From a checkpoint of a small multi-label image tagger.
Model: 32-pixel images, norm layernorm, activation gelu_tanh, patch size [2, 2], depths [2, 5, 5], widths [64, 128, 256].
Rows from block 9 of a small multi-label image tagger, named by matrix and row number. Rows with one number belong to one neuron. Each number is 500 + 50 x the weight over its row's rms, rounded and kept within 0 to 999. All counts start at 0. Numbers have three digits each. After the name is the row's rms in percent of the matrix's.
After each neuron's rows are labels from the 100 images, of 14848, where the neuron reaches its highest value: "strongest on" is what is common among them. Only what is clearly more common there than usual is listed. The data: dashed paths with two dots that lie on the same path or on different ones. In brackets: how many of the 100, against the usual share in percent.
# fc1: MLP up (model.blocks.9.mlp.fc1.weight, 1024x256), inputs 128-255
# fc2: MLP down (model.blocks.9.mlp.fc2.weight, 256x1024, transposed), outputs 128-255

fc1.396 087:434433438500516476500443581514510500454521620500500560474487500546568500434466500527500518493458427502641448462500463462472500500500500500514524500500366509426389500621538500500500500630497500446500500458524475566436500492500500500500500500443444566456500491415500448496498500500427500431448513439544500520500586500527500570500500502547554463496536503500487500500500500424397435500500
fc2.396 071:531500474485530476503413500478500506500413500500500500472625500517593620455481530504551451500500504469500433477444476465420431442500500552500500561471470558466514565545500454434625484535500500501500481496476471500422461500500500468478500500500382420408494548531500500479501435590614576500550483532424563475570585500354500500557500613476462513500500408520500500469612500574500500500500
strongest on: dots on the same path (91 vs 50.4); short paths (90 vs 33.2)

fc1.681 120:482599577601419513500459500517565500500643500572500521500543458495500500572621545506486498564631500465499441434467549500500500478435500500500339500500468500501415548506428554493506535500403466500434500500497571469410500533582526537500445500592542466499486500519500531500500516500526533483517549447500458500479494562500500500502452613500571492500471500504500496502546401500479500467630
fc2.681 119:500594442417500431529461500583590567549409500510500563482643593500437613500500380577538462552446500582523500500441402517500416492505503614500426500449519509415606500390507476540550471581446463437556500516561542500519487615500500504455625482500500454459537500520500500502531500513580566475500467569495470500538554534589500500454500478551562500549506500473500464528465500546538559475500
strongest on: many distractors (94 vs 50.3)

fc1.311 096:433500500500486462585539574500640500500559494560566483500500500500517500556500466553570557399564367500541493528588500585436630466500500499590500529577500636500491500529500500377472505454458500472515421500640465500456582558458415499532500535513505486520500500402500500502566467445434567500445500539500609517563361465433500500542500487465475520576567532465458588504559449447500396511500
fc2.311 098:566569500558413502476518562546500527500448571454459500590489500517500499601366500500500541493541502500519500600576429530573445500500484649500401476493558500528500449521430470712464503486500532512500551446493466575500579549458500490475424500500470513454500613447500500439516535500437456401372510500534540604429500599500430500407500515511500500500478529506603500569400453500476500416522
strongest on: many distractors (85 vs 50.3)

fc1.403 118:500500452484500492518500500527535489447473424430523470569500456500500500515481533518608526500500511519510500440500500447503390481486570465500576530560534612500524540500401566500406492562517500481500500500500500500442615556459574437662613536525486377500400532465537448412500402554444500556412535500482418500449545468503605500480500500549500540473570597501552434500581423396516500536594
fc2.403 163:621497516500502529506543526529500574500409500543476560500500553500500443496488500530537461428484569527452452500500500551543670451494514383434500500519474379605500481500552415500408451505519522500436449500485556477493419550500494459500500500593588540555500503470579505500577515595500500538526519500577453478576500494557500500500505475452500500500564500521542452570460509449483500484568
strongest on: many distractors (81 vs 50.3)

fc1.30 110:460500407472619464507500535471488500500500500500498500500515576523539447586605500522500500500451505500500470500454500450506464540438428457443537493528496500464317500500490500530500500532481500500500466539391579500557586500332515438500567500676451500461500448440500500587500548628411532546500579602576487500539554504500521500530500500500471416500509454500541431542537515519459500453419
fc2.30 118:474550560500530533487506467451500525445580500412531501453487440510563499559602566476500500500537499515500497622500500476500500500500532626470500463500500573379454461500378521526500500500500538473566438426500431496458421489507512500537431500523307500551579434467541500500382500497524514461410500500470500455494500500370500543467500511502447557428443491583583468478500500500466541561517
strongest on: medium paths (66 vs 33.1)

fc1.363 107:476466500523500464394500529442492462529546472541583452537423472580521486536559500499657545520465445500583500606524500484486500412513484500500435500515571532449531481500500523453586500541419462494500460545478532500500472551594517500433500491489419612461458667451412526476607500461542486438464559618564479487507413500461499588541528500500502502514498480524500488459598476500426490539500
fc2.363 105:489500598500469500672500451500497500430554500500500500500423487500503500500500500500457500561523523500500433526481500500607644540529524500500500594411500481496500434500500500500490520500500533620613540379477500507533623528512500368500590500500500590438628500572520571526500500500429500500482466511500472500519546504522509598530415528580524500568457508506361596500456561476557500582439
strongest on: many distractors (78 vs 50.3); short paths (75 vs 33.2)

fc1.138 101:470551500500500448587500490500552517427500473493532500500462500493500570566597521519428560559529533526483486389497500462453464500388500500500540535630511568500533478573433500502461447500500500500500480500500642420585504517354495435503511548454414537534547491500500500539500406506491497500553560410594546507500606500445477435532500522500500590471570476532500535545425449524464500500449
fc2.138 110:455475500480500553464467454500568513515500500500671500500453440640500381518500618408449500474517412491456542510577537438399500500343528500500534485404500548453500488431497556471495567460519531424460500455500494371462584428465522457500369506484500614496500500556447548539432500459478477513500587465418500500472480352446501499570523473500420500405502494545574578442499469606483500499534
strongest on: medium paths (60 vs 33.1)

fc1.593 093:559580483435502526500522405500476500547500470457500500483500558544500597500544406505495500402450439372500526539500500512520565439426522464500363500537460557500547500500538542500500500545473507500500482500442616500500473544570570571404500500463505624500574489500510605374488563479537580500565500500565500532500498500500500500475472570437500404528541500525563416487500500531500499500500
fc2.593 095:500500500500500404625500473568567468462500500500500498500397446500500460385530525515446500539497500451478564517500470500500500535560610500509528488437443494552528501500474568500500502500500579506424614500500668385500604500412500418531500476464428500438616559500500570500414589430454397588549532494500500500386597500586428500608491555500500503396516496500465461497399511500460470500500
strongest on: dots on the same path (89 vs 50.4); short paths (73 vs 33.2)

fc1.9 099:500553500426471500515590473549500500500455500500477467646500500573596471541500490570505500500500500500500500517549517554500500485509414409520500465500500417500513500485560523500540513500426482567500458500540407500401487495422517500500525472518500410458637500506352478609593443462464500500519580541500539500525410545562500513589500500528575500522500547508500510507428500500500461498496
fc2.9 083:563570500500500528447536500500500500432517594455500500500426530510500474615500500611500500411500482465530472500508500429573500500474500500500500500452540577437483500500500436458500500433447500554441519500464500500395500626554500502667500500500493500461432534500477500500500485518437514500500485500463452554500512540553553500465538500459500445618500519500610445500277500457459507500395
strongest on: medium paths (74 vs 33.1)

fc1.572 104:363500398491420525500500506500493500400500626500455503425500528500493512500500469548500492479500500500697500500500573580500550500524500544588448500500503503463500536550548500517466500623540500435498561494523469500512500352489350602500464443500500413398562457500529500426500524461471496402500555500629466560500500416611444464500500471500545593455500500535525473500391497537500500500494
fc2.572 092:500499586500539500500421428480487500466500500500500470500492481514448500500500500498600470398470406541500482522525500454491500553514644524576500500459538500461516474525500406541529488543500475423460478500459579500595499476500500380514582494500593500441377400500500500420500507500573500500508500500456500407624500500276500529480625476500559527445582434526500500548500480524501500500500
strongest on: dots on the same path (79 vs 50.4)

fc1.159 095:560574388472509540500498500500500500477465549500464497448479596500548500500505469500500500453500567599454429413504640412446568493500493412500552514499500489500500500489435442500488500529500498500500500491460629500500500469500603435612405484512500388463500461560500500562500513520431431476537488548637465509500545500573599505429480553523474405476530537446453500500500500500500456500566
fc2.159 096:533467490500430476687500500500500449500532500434487540500418524500500500500445500500455500570536646500454439500470485538547529534508550497445520497470463441556502551500500612527420509449508500620537509540436500553600427459500510500530585500536464510536577523487488500410500436500500500575500440456548486500547500453614459569500598447500529500627500500477469500511428509457500500493500
strongest on: medium paths (62 vs 33.1)

fc1.40 109:487500500426471457500438503476500532537524473453552500524509500500500513500512520500500490451454500513504440500614483531470493462551396456418462448500532535500480544463336507505519500500500504476500441500500500405543597492567625500606500476482489500535390508430515500500500500500460500518409517505557449500387442570500563500540512527470500546500519566453554500565555458500500500500719
fc2.40 101:638500466547565477482572546469560500505500500555500529536512496409500616607442500516472452441500519589574533443523500584479500443500500506500419474607491391476455500439500489549500500492500543563499409500500498493500391500500500467573567456485543500500500490599500518500507500440506604595455531468590453463536531441500500491393558425424500452551500500429500538500475483486476500414502
strongest on: medium paths (79 vs 33.1)

fc1.764 113:346488424500500457492461500523545500505395500544555457456500402494525500473498458574519598484500405466599500500526479543496438476428540516561479561632526555500534500500587500442560500413500500442453426502601500500377489612500435500500520474500498500496479453374392475500463529500475500418532524500502527500489422500467449527506460500500560574479500516628514504528500500503476437516500
fc2.764 123:572564536531384496557566500501510552500477529500500500500502500500500474606516500500500500490537505500500383613518492500490554520431584562452500513507500472500500563420530500537435454500500500507594500403548500500536584515500437500593587568648501500500564500511500500542500500602451479534418564500529387500450500393548446500473575449500581575543500465509575500500455500431500482500513
strongest on: short paths (81 vs 33.2)

fc1.748 094:456509500426645441500500458500500500500449374488536500500500500471524500539500513582529495495462489519539397494499476500500503531458551500498533533500546580469446500608394500466488500490500503482463528500500658438547480500500468566431507624484500562500528500514428520500473481533500500532467574518582500500528415476500364500500500500523532493534467532500500471586448500553508500490462
fc2.748 073:474444528500473500530498500486610452534500382500475500401500508500500493511455500500479467500512495494500589534505533552500500450448526500505540500364405500367500500500459482486585500587500503451489500581500500511500521529500548532386476500538500594376575440600500583514500440477542500578548501500500419524381504500500356500500479500409496450461500500490500557500500500564628500479500
strongest on: medium paths (62 vs 33.1)

fc1.584 089:550536500451627500500549482367631541403550569500500500511544546500520500685638461500502500552578500429439445428504461414354486520500500418448525460493472548499499500488559534500500466500499625501500555482443472500544414464478541547475462500500500507552507467348500500445482492556500485522454500445469395549434541572500566475449543535508500457500523468500535427438534389500442528431534
fc2.584 100:494425524631428507500548578580529485476476557493539451500456408379500516500463626438462523534613637500500500500603500500486590554541441533486442557555500510445500468468526577500500512519500526578497486500451473453431470500537557475500500438460500567595445525500528552524422505461381412500500554425500456500532507445419480487524577411500481498552417553424574600430469500533523500499516
strongest on: many distractors (89 vs 50.3)

fc1.101 087:542500500414482500485537391469597500445479500589541500488513498470559500601645483563565570516453500500519500472436504390454500539418457438533500497516479500500517545609500565500500530643360500529568500482500391500500386451395500500517500524532468500557513500424457477500530500542500560511500557500563416455500524550578615500571500583529500500500518617500547500472440432525500536500500
fc2.101 075:500541500561367500545500594510537490500500500395494488565478500443500582570477500449527532555502579500547536500583496500467618480536500600500419495534500498480435500500500561470555443472520500500454379391442500525387500500524500500500430456500573500498440500500557490509503451468435504500500536500476460459449437350466500500472585406500414500493375549402610480473398500551500576515558
strongest on: many distractors (78 vs 50.3)

fc1.325 082:450500500513626466503526500500432556500452500509553500507478436500519414500476501514493500543479480511500436500525541459489574500500500490500500444500400412456500469576605500500495500419500500455500500417500490500440437510501558500397500500500504525500589500500481616500500618467573420566500530468522607606567431500524500456500462526500500497567596500549500587564456500540500366521456
fc2.325 063:489433470470500537500440553467498463500500345500500502500503581493522500442500467575500500376500500500500500500369538516392564526500500500460536500475500482544545545506500469439500433502526528505484436594539564389588500451482412563500465501500588572371511500500525481500569492503556500620574517571489418445500419500528500522577500530500500546500534367452474512585499500488500500585500
strongest on: short paths (84 vs 33.2)

fc1.27 089:412436449500500415500409558502460527500500597610608500428500541494523500458417531527411461500467472500500423478456442484422550500507458544534500513584431576425398515615390500500500450500553500427482500500444475543566500533532458500656612500500500500513496500469431500528462487500500500494500500500541465593365554500621530580500544453500500519521530550571500495526500526500500522500495
fc2.27 081:451500516503500500448453500439428478545407771487487469500559541539533500436500500519563464577493469500500500590379522515419477476472500500461500437386443591500494500579500410500619468533500497509500500495545500490502500500500500500500500586528500455509580500500527500508491459531636582414554566500426544456565553526501525500567540545500455540410500405520500582491548500618510500489500
strongest on: short paths (82 vs 33.2)

fc1.272 091:500500444500480496500567516469511590500573500500500500461410564500532500590699526500456500500563500500500508489446481500500506444456539434586443527500500485500525470500520500499463500463374505404500521489417500530501500482534500573434500445529489554505513500424500500510484580536500464599572500500573500563514505547500500484500500729562521500573500500515531363500492382544500500517511
fc2.272 084:503450566587427452526527500655500508459486392450495500407440437500436440436500564465528460483500500500551447471662554458451634500491518437500477501500500446566395375449500512462471472500500564442450572509500516500508484559500435514500500431528561552512500436575499475500507554475384500500500572443474457491480397553390500516524638419412471530488500556500500500482500418500491457500500
strongest on: many distractors (99 vs 50.3); short paths (90 vs 33.2)

fc1.4 090:500551583617414525479422500500572500500517500538571520571514500477481500540666500460489500554691500500471500500500538541476558469466550472497500500500538500483452600500478559486450513544389416500451500487500500454455484500500500512540485418547500500500409500431525508500466472530513564500451531439526472500405483500500509512500425601474519486488492500500500500489537309481524445454637
fc2.4 078:482566383445500415500520500610430500602385538500586591517614570512524541563500495572500488520464512500522506443504496561500423500444505576500387481489500535458639526515500464500545507500400446460580500500544514540528489500500462490487507393480515443455588500500500490506500539531544557504459456582500500494500500500599444500454500499494541500543595549500500452521500547522426500453443
strongest on: many distractors (94 vs 50.3)

fc1.168 090:464500470557430516500432500534451455500603517455597432498441484549528505500500446484567524461500566532553500500443500500500568500461500496554458443500619710479532620634459487521520459497500448528605482570547494500531559500596503500500589375538481515442469414500500525479566541434419500500478458587500579500402500500437630461583500515473500547500500500406589455572586505559455580472535
fc2.168 079:406482500502543529603543427514451492500500538576410523554500500500567572444500439488500586586505500485500500535448562465500537530500380480549543561445409500493519500591500486439468534500609395454609500444500388467542500502500598500500544564499465500522500587424444480500512500500574469477593443500426481500500444559500500500552517630564508395384500500500489450433500500592591500495500
strongest on: long paths (86 vs 33.7)

fc1.639 088:428500495470622460500517500536494455481500677500627500500463500593575473464444500482490488500490475500636541490486500500504500500500500500500526511574376480463474478500530486500500459597486500438500415500428500500487414565500495587526500500465434424497606583463500500500500491490500500536497500425527599571500500500556500456524500495486508500500512525527500539500500500500342430500485
fc2.639 072:484500499469540500464448559471417519500447549482525500477500451500528615392594511567529500500500507546500569500404500534500500431459500500496500495469500561500511500500597502500576409621527467505500479469518494500500489500507500474551420503504500500509462496368603402412508467483606606500554464512450608500500544518500578500500500671542449511500500460500500443500544483569523500545500
strongest on: dots on the same path (89 vs 50.4); medium paths (80 vs 33.1)

fc1.94 103:500598562627500500567480500500611473500547512510484533537558500500485500603695493501509528479711464500525433457501500500456518500482500468500386509500500500514453574500457534473500534473354430500412499491463500483505492507518500500497500473500508497464520500487525565538478500521555550500467544449545500479557500525500496527496513666500581500507451472515520500493500345521473500474582
fc2.94 104:500551505397500500500442452568541500602401531480504544435550569500500503495461401597500423492410451513500425435459440500559487492544530571489401506391480500500619533489485468505521463586419436461476533535582556482502496500466500531500613522502453432471514500500476500545535500500500555500500473665502513503547567500595442445500386479500594500486500500516556430553464500500515549500500
strongest on: many distractors (93 vs 50.3)

fc1.221 119:458500438437508452507545556500530500533500544565500411540500606532502485472531446500518486461500550500500500517393521558539490561398500481506500465415510382444392477575479512484396489501500417500523559495462463539594535449418500634500599521477478500339553395508615500360445468406500511500532547500527500500513540412556473521495500585474573523543500500381500514520491509602500457435482
fc2.221 138:470500539469500466506529466484500500489479378530500551475500460552440455500624516558599518464500600500522437500500475500438622467465569396470480500500500458622500473491456493357364500546509534512466527473500586448500500513531479487479473500630486500538610511472523500477500474500500500461483574562565424392404486387615445500449508511500500555416564449567500454500500500538555500563678
strongest on: medium paths (66 vs 33.1)

fc1.0 107:500457500500552515447500500544566579524603500549509499500450460553500601461509520574553603500500500357473500500500380602500500459500500500500477449500497568448441487537500429500604458645500500500503422543486476581457500517587550500500588467422500587494510500418508500500459500500524610500423590523606500527559465569500448500518505483517502525558535500500500499509500435531352468475473
fc2.0 127:500443518541496476640500500547480429500595500501500470500391492500500485470538500432345500565500490500485528455439500426494464548581577582500522578456460468569453500507500626602481569360461552443513550476500588424500537461408534406543500500500455500485550500550439610519447500434500448627445466500446500500500620493548500500500507496544541500640455487462500441453487500549426434502464
strongest on: short paths (90 vs 33.2); dots on the same path (90 vs 50.4)

fc1.336 090:450512504468471490500584560500547579500561475538614500500500500558519500531500500583500537580549365500500536578369500500454447542500500500500500540500493500494530500550500465500436434449500547500500500492624406500500566604545422563431512448500500512376471491494450540500472563466500508569610478500500618506500503404500432478524466494484500500500500488500500522504604474500510466500410
fc2.336 075:632515422588500620528637517452482501500472586574573500580500429500500485570500500614453500516483636500475500473500416500529500506500500502511495514500410355535500500469500584470461547411544593537500500500473527454500500500500429508545500499500471500500450504386500483566500552458500500536448567401519366629373542481586403500500532558466519516495456500354612500554517524547592500518500
strongest on: medium paths (62 vs 33.1)

fc1.437 099:496571500500555512468485508489486474500546592524605471458500500507480383608563500500500500521541560413601555500483500588545515525411481365598408500553478647500429522457522478458583514553505500500537548500524500412522468592500542545459459501500500474507466609454500543447529493500500543484502436442453591436483618500591533429589500500497498542448554530487588569578509420422510516500500
fc2.437 097:449500414500502544548565603460500438500508525500475463552500442482524543603500587418460518513508510457495620461388485445488523500590500500504518574549450468448500516583488520546500558462557500478500476559455494500500439500475537500410537554348525511464535563528533542465500506503608500500385584500447500525433472521565483500388461500526500520500433500447522535393498538541563500483587
strongest on: medium paths (86 vs 33.1); dots on the same path (81 vs 50.4)

fc1.580 079:439449500470546457431472500474440500564500500559500503389476500447611500463462562491479472500465327500553506451499436500435500500500500516515366477594487516395500500500516478565500491555533500500587500461361518500500534544618582500500500423500403500498506500500457571500450500500416504500429468500553500500507552636566485544557471491515490500586637481500542500500500547483520500500500
fc2.580 083:500369500445463463418449414500425500506457500523496486457535500578500526392645477530500493500461500500476405464359500556439509446552563393500486500403496598677493541554600492369483470533571474429500503546561542500531500500498500500487511583448505433493500472479515500517508447500649500473570521536464500500465538493519548461629500500503460481500566379541500503500500437500448500567565
strongest on: short paths (97 vs 33.2)

fc1.505 091:416466481438522448496431495538466589490492577527500482456490500500608511478466551491411500497461401502509460500515471472377494550500500500568500499602391608408406525609457453553577455524520500500500432531500500500500500592533541469572500432500440563479504447454379554531462500592458500418444474476536467540500500500631459581552545500531533468542542500551500607502515500500500486529474
fc2.505 070:476439500500489465425430509475500500530416500500500486500563559507500500382506489524480500500468533522515453500381500537467467413500490500500493500416487600575488588500500466401592458532529501498477478500547551547535500468500500500555496572500505476500564558500500500500513504545639572500560539564487494500500540500522500529562500610500430500469500381500534547489500500516483514481542
strongest on: short paths (87 vs 33.2)

fc1.588 109:338587498500500500502406500492494500468380448484466533513500500500561500513534546500500500442500549500468424536500600552534614500500401403456500500529484572439438480505472500547500425466500500514456500392372500453473407500500634500541496436529500449530593489500500583500500494500560451614509573500550500500447401491500590428519484553456510646581461510414558525563516462574417463554499
fc2.588 102:558508503441513519426494531475502620416523500512469500549539575517422533517522397500614475500496500619562500508500619500544565500500500474500500500500522500499447626500500424477521500596495500447448488544500500500595665527403500457513500500500590590405500556433541489500500463557564586413476411500512584500500443500572504536500594507474500506397595439515500532500467566500392500539500
strongest on: short paths (75 vs 33.2)

fc1.422 096:473607517596455514568464531618602506500553511482459525535523500500500500569685485500528499555717448500500500500500520560531500500442535500537389507500500480500415528458477511472481546555362443500500522426536603533439526522531469521500475486523519517501447500461538568500536523457528536458500572500466461494447504500483509500518474642500550505534479500503500477486500337504536448457500
fc2.422 088:524533448406488439500525508604483558500365420473473572500500500588500520579500500606533454551433427553537428509505500500471500488482539594521384530500500554500628500489481524517481470602500431500442500435559505484536490500500472470397598466525500501452560555527500500601500440598525545500465527643500500500440500500562500469496535522517500500500503486500597435537453546509481500500483
strongest on: many distractors (94 vs 50.3)

fc1.594 097:474626489495500490500500458468534460500558500587494399500385430552617514551541500542503410531519500442445529550500449527544460500500575323609500375533518513465531520500500431478550500500482596500500513522508500500500500500492540445586500489407411638440500500500539500437500542500500465524564500569500495497588362489542442460491538519500500452489569500461613507500500500423473547500447
fc2.594 085:485500500446554426500500500500500515500522566456542501500500497674500534500500500461427400571500500500565526500500551479599570441500515500549500636570512527500450500528420514653473476381552559443607443501500582500649523462500433518490500468493526500500500500500500596445595531500443500500400590500553508446448443637500518429522500433433609512546473500432445523510557498399500580500533
strongest on: dots on the same path (93 vs 50.4); short paths (80 vs 33.2)

fc1.380 116:474520359500629500491570497500479579500571524601535543559505500580479461500500500500557500429487468401632509500500474500519570479553500500585416456500500500459459536500527500500521577550500500531560460552500500401417489554500500656392546456435471489508663500502500597500490500500532526500478500486500500508483500557639500500500443495527467500499500500548593563603432500310537500533500
fc2.380 106:500500500505544539536500500500541436500500500480500466410500500477544505419422500500430500500468493433558577438500500500491546480500450424500513617500500500355500419563500500425500492499533500439500500499500476500544500500500540502372474549534500467470341424509541500613500529506523500566631500500468562529500500546372585500568559500524492500500500470500404500512470508560567466497477
strongest on: medium paths (81 vs 33.1); dots on the same path (77 vs 50.4)

fc1.235 081:508533500519569500536500596537589393500500555387456567488491470500489507578695469462454505500629500500466500470500544465537459495431506523500525464466484500543546500535509524445500568448375396429504500493476500500573500486349484451581478500439483470500544504439500495468500467593539511500500507500558500530500500515500500500519506597587454572535473537473500546500500322543504500470500
fc2.235 076:511524487500500500553500500650437500559366500517500580500475540500482470528443545516471443465457379500522471487500549522508500543408505534500360488498500500500599500500477500535462500540367518507500500500532527472500443500500500500500500428587632481530608520472508500560466488556431500484484511552553577514500500500446500500500592602499539500500501564500500474577500497457552524500500
strongest on: many distractors (76 vs 50.3)

fc1.659 100:499535500535500427500570423552500472478522557585500448561467500558500500500518446582519468500500531500390406503554500500500500468500500500615436416497541470438500418493604449442508424459500615564451464428500587500513500500533494509455538491453500457500480489500467500321436521355500510500474608452500476586500450371584403464540434500508500496500525555496534569500500514458482553451420
fc2.659 093:557473476455522500500488519482524624539489534516439502500555500500448369496500464476500500472491469550570500500463500503475615459468580500659452473499543500546393525500604577558500483500542500500542471483528500405608522578491454485434607499561589631482483424424500518575500500453482548500486637500532500471500432500424520470461571449416578496456466454539500510500601500467405532500555
strongest on: dots on the same path (93 vs 50.4); short paths (62 vs 33.2)

fc1.296 109:380480403533426446448500500497448514486500491471559417500402426500500500492588543500574500559500439500568522596500469500426478446515563495482491500603566508500501517550500487500606459500500501405537500524452537500366546607500449520480521448506472603459480500500362550493500500489456515373500500567500500512478397519436533538500534580533548544500560479549500420553562437516478373474500
fc2.296 105:500472590543500543631515500500538453500515500536413500529468452522512467554470484498451500566552534430515435500500560498500608562535500542479500511500500447555456422519500547534474491440498554521612517396554533481500500500500566500550506531560437526520654562520488563479493451500402500433422558484510433524386500429589535533551524533560542473500496500479500464500426500500500531591573
strongest on: short paths (83 vs 33.2); dots on the same path (76 vs 50.4)

fc1.134 093:500570420446545482452500500500500521500556602528500478469500486534526450553529440500547547540513533500585568500413531441526500471417518470500456419499500544479455500586584591498568487500500434569627500493500567537517412544409500500451500399543406412457447645500511544513538560464522570500614461407500570483509558530562600375565472500528585509450508500464500523508470500469527610468500
fc2.134 086:399603510483504500562468607427460461539500552510476405500526419424531608500586562456500537526472504540471500500395413495500494499506462475554550473550514500461447500503587551423578568555513482564500492500500420526447451440567548538500500500390510524500568526563500529500497500532574478512450481491403487412500569551500500566432500599550476440500486500467500422412549520502577515500500
strongest on: dots on the same path (77 vs 50.4); medium paths (71 vs 33.1)

fc1.55 088:484599500616446532500498500484603482500500527543538500486504500500468468621674500527515500544665457537499500457500500484500572514500500476500474464474500500500489552500500526472500510500336500476508500489473500463492479499555460598468465504522500500445500558434508500532474500593542500500511539432519515500500496552500486548500507655500556462500551458500500473500500274500473500484500
fc2.55 083:500551496438434437500500500625537531554398500495603570500587578500474438500405409608523420500448500500477460455539500518509500500496500530545369481412500500500559550500511431500435461528426471484499539511500532539500492560457455436445567456500575429486551547547500458513588465589477522500492558584531500500508413500500500455500482459505585502517500523521499461561467500495500539482511
strongest on: many distractors (96 vs 50.3)

fc1.129 089:417464492456460433528500500500472553492500573500572500464470561516616559479470572500416507500484434475510482500444421500474547500500502478567595500599437500386500500601500500500500500500534500500507415500500558500441500544500493500628500433411414540459472453500500495501500500580469519500463450493530500557500554382647518596500586498553500487505582500553515500525500449500410455522500
fc2.129 067:500500458465523463417449475448482516487450582523480549459568500577559522421500500534546500500490500540500441496420500532416480428500500515447511500498540539500500565531562467407500500500512500503493500500552534584516485500450449498594402567431449438500564500452556458502534500567627573374500524532466543544500530435500535500500500580500415518448661405520504500519500402544575417448500
strongest on: short paths (79 vs 33.2)

fc1.636 102:500603534533605500468500500622571599500500500500446562482556451594538527531517439539545577500537521500363560500500386621513456469418420444500455613500500576506434537506486573500538396538500558538517424500448547500460526448392500409579411500500464493469500484497536500425415519503500500500529500427633500422530479469561424443500483500567506474444582500530512549563490500500410520500498
fc2.636 102:475500435529534461500500577460500457569500531447654379500478500500500386500298551402514490460500412500533500475508508500500472507482573535556434536537331500411439422510572500500522601500500522432500492545500528500500500500525566661500500541415524502467500402500537473549398519480500490500496599447431500500500500572521582487486572412447505418425500500606500500473453488532501494500500
strongest on: medium paths (63 vs 33.1)

fc1.663 116:390458418550488500404500500549523500528476503423500500435500440521500500478500546500500500519500369483597525568492432551500422505526514496609476629500525500500546460509629500466548450396453568368500500438468500500415500584488466434500500507609500550500437500408500453544559487500420488512494541522500464453433500453500442568554538527540556670467500500578516500528500476529500520478500
fc2.663 125:560500517546396500500574500500500453456500500500426555500454480565473498481619423586431484500500500493556403562500392478500579536478585500500572490524538500686495500506496528500398500500500481499611573500499526380517540474538500477500500537500443449546481500461500500500500500565496500575500541445474357486411429420601465500500514500480509551568500500500487391547438503448466500500585
strongest on: short paths (69 vs 33.2)

fc1.304 103:546527516487500452508436627538559500464575462484532549500512500500538500524508588500544500500493422462381500419470323439405435500534494461469500497710398500500444517560434525485572500516482500457500453526564500437505500500500540377569500500472427536589409500446536579500726469500411489500500500491476500415500482530539500510482490433577500500500600500509566543500486500500527462500500
fc2.304 101:602513505500593454500478474474500524500487500500500500577500500533472424515435423500540500488523541500500550500500564500601502483555599500518482489500500500601442446527561445510403512500500539525413520438503545500500450536576545500434612500454723602522500500425554500461500539442475444541542426484543418530463400643461500557500500500480500500312517500500505500500500525454414434594500
strongest on: short paths (64 vs 33.2)

fc1.60 104:500643426500561489500500434500559540466500495597500610496580500500513422500500500432574470500521564490500484500423456533591500532434546365461581588500500458500420500504454568411500500500459529594348464454500521472470475436468446500590500545500497500398396627500584527431500550500500479500500500453515500500534583399549501521500500494521500500500500500539414572527571500500500500523500
fc2.60 092:500490512492467499500419525500519463500500474456460500520500500500453514550483500500567480500478527500500426491512444500558500521613500589510560463439396524583500396611500519553446519500520500500515484526500528558482543424505500448500612608435577613500500557471485500389500438602474500416428446478500363519433434500604500500497500461610496500500500497511500396479500500522400553471510
strongest on: long paths (67 vs 33.7)

fc1.133 080:500592548610500500500459519500654539500500500500500529500526426465491500601676512499500533500737500500538500468500500514500500521500500474511500499500500500500423594529500517440500569500351430500500500438488500540471530467531500493500500500500481500500469509444500528500500500500550578500453529500478457511498475487484500537471500655500500500493441500500500557486500288502492500499500
fc2.133 082:499561500436500399500509529653414500607342489500500582472524548602542500530500446558455500500436500489519440500500510507534500538467500590469432469500500536500631500517380500529498500626408475447500562459541496500490500500500453500500522465500483500500594500531500535568556439570516529491486516614536573517463537538565500513458500500500550515506507500522456412554524500500504500500503
strongest on: many distractors (89 vs 50.3)

fc1.464 105:500456454523518440499409589500505500500448500538590509465505489500566500500476528557443553493488462500510440500382401545527500500500500493504500564554500593455500500642433500517500449524517464500448417436467468500513562553578449506643624500383464500485487500500500464500447500500397500500415448500500497500475483404648560583538577500534509500500521500500500500553526500464500493537424
fc2.464 096:500519493461500422455465549456517610501444500507398500470576500534558500519494500522595500573494515577500437500407500520500481425419500551500525470486500489500500560498500384500655410599478503522386419493504451601512500500500500500466415508494499430500564550438596433500530407564581590417561500533500500500500519527566590426515522498500500512412596400482585500519549463521500489387500
strongest on: short paths (62 vs 33.2)

fc1.583 101:377545488537500500486577442485428406500574500500500382500500497538527500500500465519556451447535484451582500626440500552500500433399500466569418319450573532464468464530500500504573441500477500475530564566486500500431413500557500546471500466521443575500500495500433500423575520449500440500543601582546500569519320549518408476561484500500485500607485446495500500500544500530413500409512
fc2.583 130:471477602500496500500438500511563500449561500500406477479471449500460500500551500475490499500545412466404405500485500500665500545639616500502500500443512500569402470504537461548461466500451573582589500523497622472543523500532552341500628500475528500500542527604500520450500481509472482467470459500541442571500559536470500500535444526501547444501472488610383548505400557416436396506500
strongest on: short paths (97 vs 33.2); dots on the same path (96 vs 50.4); many distractors (80 vs 50.3)